config.yaml
model: "image classifier"
dataset: "rendered solids tumbling over patterned floors"
train_examples: 195000
image_size: 32
crop_scale_min: 1
horizontal_flip: false
targets: ["count", "largest object"]
num_classes: [5, 24]
arch: "swin"
norm: "layernorm"
norm_position: "pre"
hidden_act: "relu"
mlp_ratio: 4
head_dim: 48
fused_qkv: false
bias: "none"
qk_norm: false
parallel_block: false
inner_norm: false
drop_path: 0.15
patch_size: [2, 2]
depths: [2, 5, 5]
widths: [96, 192, 384]
mixing: "mixup"
loss: "cross_entropy"
init: "lecun_normal"
residual_init: "zero_last"
optimizer: "soap"
beta2: 0.99
learning_rate: 0.00098
beta1: 0.95
shampoo_beta: 0.99
eps: 1e-08
precondition_frequency: 20
max_precond_dim: 1536
one_sided: true
adamw_lr_other_params: 0.00074
max_grad_norm: 5.0
l1_shrink: 0.03
ema_decay: 0.995
max_steps: 40000
batch_size: 128
epochs: 26.3
lr_schedule: "cosine"
final_lr_fraction: 0
warmup_steps: 2000
weight_decay: 0.0
adamw_weight_decay_other_params: 0.01
Rows from block 7, named by matrix and row number. Rows with one number belong to one neuron. Each number is 200 + 30 x the weight over its row's rms, rounded and kept within 0 to 999. All counts start at 0. After the name is the row's rms in percent of the matrix's.
# fc1: MLP up (model.blocks.7.mlp.fc1.weight, 1536x384), inputs 128-191
# fc2: MLP down (model.blocks.7.mlp.fc2.weight, 384x1536, transposed), outputs 128-191
fc1.836,012,200,205,200,242,202,176,161,148,200,204,200,193,200,202,200,186,212,200,206,155,198,206,200,205,200,221,221,230,209,200,196,200,200,200,195,200,168,200,199,194,200,175,201,189,188,200,200,200,200,200,199,203,200,200,200,204,203,172,194,200,200,210,237,200
fc1.837,011,200,202,200,204,144,200,201,266,200,199,199,234,200,203,201,200,183,200,199,200,202,203,200,200,200,200,201,201,196,200,193,200,200,200,200,200,206,257,200,201,200,198,189,197,189,200,200,200,196,200,200,212,200,260,200,21,188,207,200,200,200,205,152,200
fc1.841,156,200,200,200,200,210,200,199,199,200,200,197,199,200,201,193,200,201,200,200,200,200,183,200,195,200,200,195,200,203,200,198,200,203,200,200,200,152,199,200,206,200,200,200,211,236,200,200,199,199,200,200,200,200,198,202,198,200,189,201,200,200,200,200,195
fc1.842,028,200,197,199,200,224,199,204,202,200,205,205,89,199,187,197,197,200,200,220,200,200,204,200,229,200,200,200,201,170,200,229,200,200,197,201,204,200,201,224,201,202,459,215,194,212,200,200,211,199,200,200,263,201,204,202,200,203,197,200,198,200,200,200,197
fc1.843,033,214,200,200,201,202,194,174,198,196,199,198,228,199,354,192,188,215,200,217,200,180,200,200,196,201,226,201,188,205,200,223,200,198,175,209,197,138,198,196,193,201,200,200,222,246,199,199,186,189,200,200,200,205,194,199,239,196,248,200,199,200,267,193,200
fc1.844,024,200,200,200,200,201,199,350,261,200,197,222,229,199,201,191,200,198,200,197,200,184,200,200,114,200,200,191,183,200,199,228,200,200,200,221,203,118,202,196,199,179,200,308,200,199,198,200,200,203,201,191,200,197,199,200,175,195,322,198,200,200,207,205,198
fc1.845,156,200,200,203,182,199,200,253,200,199,205,203,197,200,200,200,200,202,202,197,200,199,205,200,198,200,200,200,194,196,200,200,201,200,200,196,201,200,204,200,199,200,199,189,205,113,200,203,200,200,199,199,199,201,200,196,202,200,204,200,200,200,199,199,200
fc1.847,006,200,199,200,190,201,201,195,201,200,202,245,140,200,200,201,339,202,200,199,200,187,201,200,222,200,202,204,252,190,200,202,200,198,200,199,200,220,207,201,200,200,189,288,212,177,200,200,200,200,200,200,100,201,198,121,203,135,200,195,200,200,196,203,200
fc1.848,013,200,198,200,209,203,189,171,200,200,156,206,201,200,323,193,121,208,200,184,211,181,245,200,204,200,199,203,195,105,200,154,200,200,202,197,200,200,180,200,191,200,216,74,221,76,200,200,187,197,184,180,168,200,177,200,195,198,122,199,205,200,200,229,200
fc1.851,279,200,205,201,200,200,200,200,200,200,200,182,200,200,200,189,199,197,200,193,200,198,204,200,200,200,201,200,191,200,200,203,200,200,200,200,200,198,200,200,202,200,194,200,199,202,199,201,200,207,200,199,200,200,200,200,200,204,205,200,200,200,200,206,200
fc1.852,010,200,200,200,200,200,200,200,200,200,200,200,200,200,200,200,200,200,200,200,200,200,200,200,200,200,200,200,200,200,200,200,200,200,200,200,200,200,200,200,200,200,200,200,200,200,200,200,200,200,200,200,200,200,200,200,200,200,200,200,200,200,200,200,200
fc1.853,012,200,207,200,212,200,200,199,224,201,198,212,193,200,185,199,189,193,200,194,200,282,229,200,165,200,190,203,200,198,207,212,200,200,200,182,171,254,136,200,178,207,285,218,197,202,199,200,200,197,200,200,201,208,203,200,200,204,187,201,200,200,212,124,200
fc1.854,036,204,191,200,198,200,297,200,188,197,209,201,196,201,199,198,186,200,200,188,201,220,198,200,201,200,196,197,121,303,200,200,200,200,197,202,202,200,199,199,203,201,213,201,200,202,200,200,237,205,200,199,199,201,201,207,185,199,184,206,200,200,200,215,199
fc1.855,245,194,199,200,199,200,200,200,199,200,200,200,203,197,200,200,202,200,200,195,200,200,213,200,156,200,200,200,199,201,200,224,200,200,200,200,200,194,200,200,202,200,183,202,200,238,201,200,200,201,200,200,198,200,213,200,200,201,200,199,200,200,215,200,200
fc1.857,016,200,218,200,200,200,187,203,204,181,200,132,184,200,200,247,216,137,200,209,200,185,202,200,210,200,217,199,234,202,200,199,200,200,200,213,199,200,194,200,189,200,210,199,195,170,199,200,201,201,200,205,214,200,131,206,198,202,178,200,200,200,328,205,200
fc1.858,011,200,205,200,202,257,203,206,177,201,176,273,199,200,206,188,199,179,200,209,200,206,184,200,185,200,195,200,218,202,200,201,200,200,200,203,200,207,201,206,216,200,194,219,171,159,209,200,202,198,200,195,202,213,207,203,200,208,208,201,200,200,208,200,200
fc1.862,013,202,206,200,199,151,213,200,195,199,190,215,207,200,211,0,241,178,200,200,196,255,152,200,199,200,198,62,202,200,214,209,200,200,224,159,195,200,203,204,200,199,189,200,114,211,198,200,200,166,200,200,189,200,196,203,199,208,198,201,200,200,209,117,200
fc1.864,085,199,203,225,197,199,200,202,282,200,200,192,167,193,200,229,201,196,200,198,200,207,200,198,203,200,201,201,208,187,211,199,200,199,203,199,201,200,217,209,200,209,340,258,199,200,194,197,200,221,207,206,200,213,176,202,200,201,196,199,200,200,290,200,199
fc1.865,021,200,200,198,244,234,368,443,201,200,199,202,303,200,201,203,200,196,200,180,203,200,178,200,269,200,200,207,170,182,200,68,200,200,200,203,201,209,197,200,200,200,144,286,196,209,200,200,200,218,207,200,203,200,199,201,281,254,197,202,200,200,266,200,202
fc1.866,539,199,199,200,200,200,197,200,201,200,201,200,200,202,210,201,200,200,200,200,200,205,200,200,200,200,200,176,200,198,200,201,200,200,200,198,200,198,200,200,200,199,200,201,198,200,200,200,200,200,200,199,201,197,252,197,200,197,200,201,200,200,200,199,200
fc1.870,011,200,204,200,176,200,195,265,198,200,200,188,321,200,199,194,238,201,200,143,200,146,232,200,288,200,199,200,203,195,206,200,200,203,231,198,200,196,185,200,205,200,186,206,182,209,207,200,199,199,200,200,203,201,201,207,233,196,204,200,200,200,217,202,200
fc1.871,013,201,201,200,200,200,186,204,244,200,201,196,239,200,200,201,268,193,200,227,200,217,200,200,194,200,214,201,200,199,200,188,200,200,200,197,175,199,220,169,200,200,204,274,193,199,197,200,204,203,204,200,201,201,280,201,189,228,177,200,200,200,199,200,200
fc1.872,007,200,168,200,203,196,200,189,220,200,198,213,199,200,192,196,293,201,200,136,200,201,184,200,255,200,200,208,220,200,201,200,200,200,200,202,200,200,200,200,200,200,204,257,198,217,201,200,200,196,200,200,201,200,138,200,201,200,209,200,200,200,200,190,200
fc2.836,008,200,156,202,200,199,204,209,200,198,200,246,178,204,199,78,130,207,200,199,200,202,201,194,215,198,202,193,204,82,198,200,199,200,200,200,200,212,201,200,198,203,268,194,196,200,200,200,203,195,200,204,201,200,200,194,197,178,151,219,200,201,175,198,198
fc2.837,006,200,200,200,202,230,203,210,201,200,192,199,196,200,269,194,200,209,200,200,200,200,196,168,218,200,194,199,236,196,200,199,200,200,200,200,200,198,200,200,200,200,200,208,217,209,199,200,200,200,199,189,200,200,200,200,217,201,201,200,200,200,197,199,200
fc2.841,472,200,197,200,200,200,200,201,201,199,199,205,200,200,200,201,200,200,200,200,200,192,200,200,200,200,198,201,202,200,199,201,200,200,200,200,200,200,200,200,200,200,200,200,199,200,200,200,201,200,200,200,199,199,200,200,200,201,200,200,200,200,199,200,200
fc2.842,018,200,198,199,201,204,193,203,204,200,209,198,240,205,200,195,199,200,210,203,202,207,195,199,195,200,163,199,196,200,200,199,200,200,200,187,200,199,201,189,196,201,192,205,178,199,200,199,209,193,202,199,183,171,200,184,203,202,180,196,214,244,214,200,201
fc2.843,032,200,200,203,198,200,203,200,204,200,200,200,195,199,200,204,23,195,199,201,200,199,198,174,188,194,200,200,213,200,199,200,199,200,228,200,200,253,204,171,165,202,200,202,199,199,199,203,202,192,201,202,178,196,200,200,200,200,114,201,200,208,199,199,200
fc2.844,022,200,214,202,202,195,199,207,197,200,200,213,205,200,188,201,112,200,199,199,200,201,200,198,165,186,197,200,210,199,203,200,194,197,199,187,184,201,203,200,202,200,205,201,156,204,200,202,200,194,208,199,201,200,200,200,200,215,196,200,200,204,207,200,200
fc2.845,159,199,201,201,200,200,220,213,194,201,200,198,198,200,200,200,198,202,200,200,200,199,200,200,200,200,197,199,200,200,200,200,199,200,200,200,202,200,200,200,191,199,201,198,197,194,200,200,200,185,201,203,181,200,202,200,200,200,200,199,200,204,200,200,200
fc2.847,005,199,198,198,186,203,135,200,187,205,205,102,167,200,246,24,199,220,199,212,199,199,200,200,201,198,200,197,171,198,208,177,200,200,204,196,202,192,190,186,158,199,192,210,196,174,200,201,201,142,184,200,134,195,204,199,203,237,192,198,199,265,216,200,202
fc2.848,012,200,200,204,217,205,198,201,197,245,241,267,201,194,198,200,134,203,199,198,211,201,186,203,200,200,200,200,41,81,199,201,197,200,199,183,208,200,222,131,198,209,265,199,202,114,203,205,201,200,188,200,201,200,201,199,88,195,201,200,222,219,273,200,200
fc2.851,195,200,200,200,197,204,201,202,200,197,199,202,200,200,200,209,202,200,200,204,200,165,200,200,201,200,200,200,200,203,200,200,200,199,200,200,200,200,200,200,200,200,200,200,196,199,199,200,200,200,200,200,200,200,209,200,202,201,200,197,200,200,200,200,200
fc2.852,006,200,200,200,200,200,200,200,200,200,200,319,210,200,200,200,200,200,200,200,200,200,200,200,200,200,200,200,200,200,200,200,200,200,200,200,200,200,200,200,200,200,200,200,200,200,200,200,200,200,200,200,200,200,200,200,200,200,200,200,200,200,200,200,200
fc2.853,010,200,198,200,208,200,201,200,200,204,195,201,199,200,200,376,185,204,200,198,202,205,200,202,207,197,218,195,203,161,200,206,199,200,200,188,200,200,200,201,199,200,288,231,199,470,174,200,203,186,192,211,194,198,208,200,215,202,188,200,201,200,199,200,200
fc2.854,032,196,200,200,198,203,203,206,185,197,200,209,200,205,199,202,181,223,200,203,198,206,200,199,199,197,200,200,82,221,192,200,200,196,200,198,200,200,199,200,186,201,113,199,188,129,191,199,220,200,201,209,200,200,204,200,203,202,200,200,201,200,206,200,199
fc2.855,140,200,200,200,192,201,200,200,202,200,204,200,199,200,200,201,200,200,201,200,201,200,200,200,223,200,203,200,197,199,200,177,196,199,200,195,200,200,202,200,163,200,201,200,200,200,197,200,204,198,200,200,200,199,200,196,200,200,200,200,200,206,202,200,199
fc2.857,010,189,201,200,193,201,202,234,201,199,208,156,293,206,191,196,199,200,202,201,200,198,214,200,62,200,199,208,160,203,198,200,200,190,203,180,202,200,204,200,200,199,272,258,280,269,205,201,201,203,146,224,200,197,167,196,200,200,84,201,200,202,214,200,201
fc2.858,009,200,199,199,201,98,207,192,169,200,200,205,213,200,211,195,124,203,200,200,200,161,200,211,200,203,200,192,217,292,200,185,199,200,197,199,200,204,204,202,207,203,197,243,163,201,182,202,200,184,192,228,195,200,190,200,200,212,184,200,186,211,202,198,201
fc2.862,009,199,194,199,181,137,218,198,200,201,233,198,195,202,180,240,195,203,191,195,203,201,201,204,196,181,201,143,133,201,200,199,200,199,200,193,201,143,198,259,215,200,199,198,152,285,199,201,202,197,188,200,197,190,182,194,215,181,240,200,200,200,221,204,202
fc2.864,061,200,200,200,200,200,195,212,217,197,200,150,200,201,200,180,199,200,200,203,200,201,200,200,192,198,206,200,134,200,201,200,206,179,208,200,200,208,203,190,200,200,200,200,200,405,200,200,201,205,200,201,196,167,201,199,200,199,198,199,202,208,206,200,200
fc2.865,017,201,199,195,202,200,197,197,200,200,198,202,200,200,179,197,199,211,200,195,200,200,210,199,200,201,200,200,203,204,192,211,199,197,200,165,200,210,268,197,200,200,232,199,200,200,184,197,217,240,200,212,200,200,200,200,318,189,137,182,200,204,234,200,173
fc2.866,170,200,200,200,200,200,200,200,200,201,201,200,201,200,199,205,200,202,200,200,200,195,195,198,184,200,200,200,200,200,200,200,199,200,200,199,200,201,207,200,200,200,203,200,200,200,200,200,202,192,200,200,185,200,230,200,192,200,198,200,200,203,200,200,200
fc2.870,011,200,200,200,203,200,200,252,200,201,200,78,251,200,196,229,161,226,200,201,196,199,199,200,207,200,200,206,232,200,201,212,200,200,200,184,200,195,200,200,200,202,205,174,205,167,208,200,200,188,203,215,193,200,204,199,183,217,186,202,200,200,194,200,201
fc2.871,009,199,198,201,194,201,201,288,203,203,200,200,150,200,199,293,218,203,200,256,200,181,198,199,15,180,192,193,206,192,200,203,197,209,200,199,214,202,207,135,187,201,380,191,199,222,200,198,224,190,204,252,120,200,200,192,200,199,198,200,236,215,201,201,201
fc2.872,006,200,202,200,198,200,200,194,200,203,202,61,202,200,190,200,128,222,200,200,200,222,212,201,239,200,200,201,232,302,200,155,199,198,200,188,200,208,198,200,201,200,200,198,249,200,191,200,200,200,202,209,200,201,199,201,202,221,199,200,208,212,265,200,207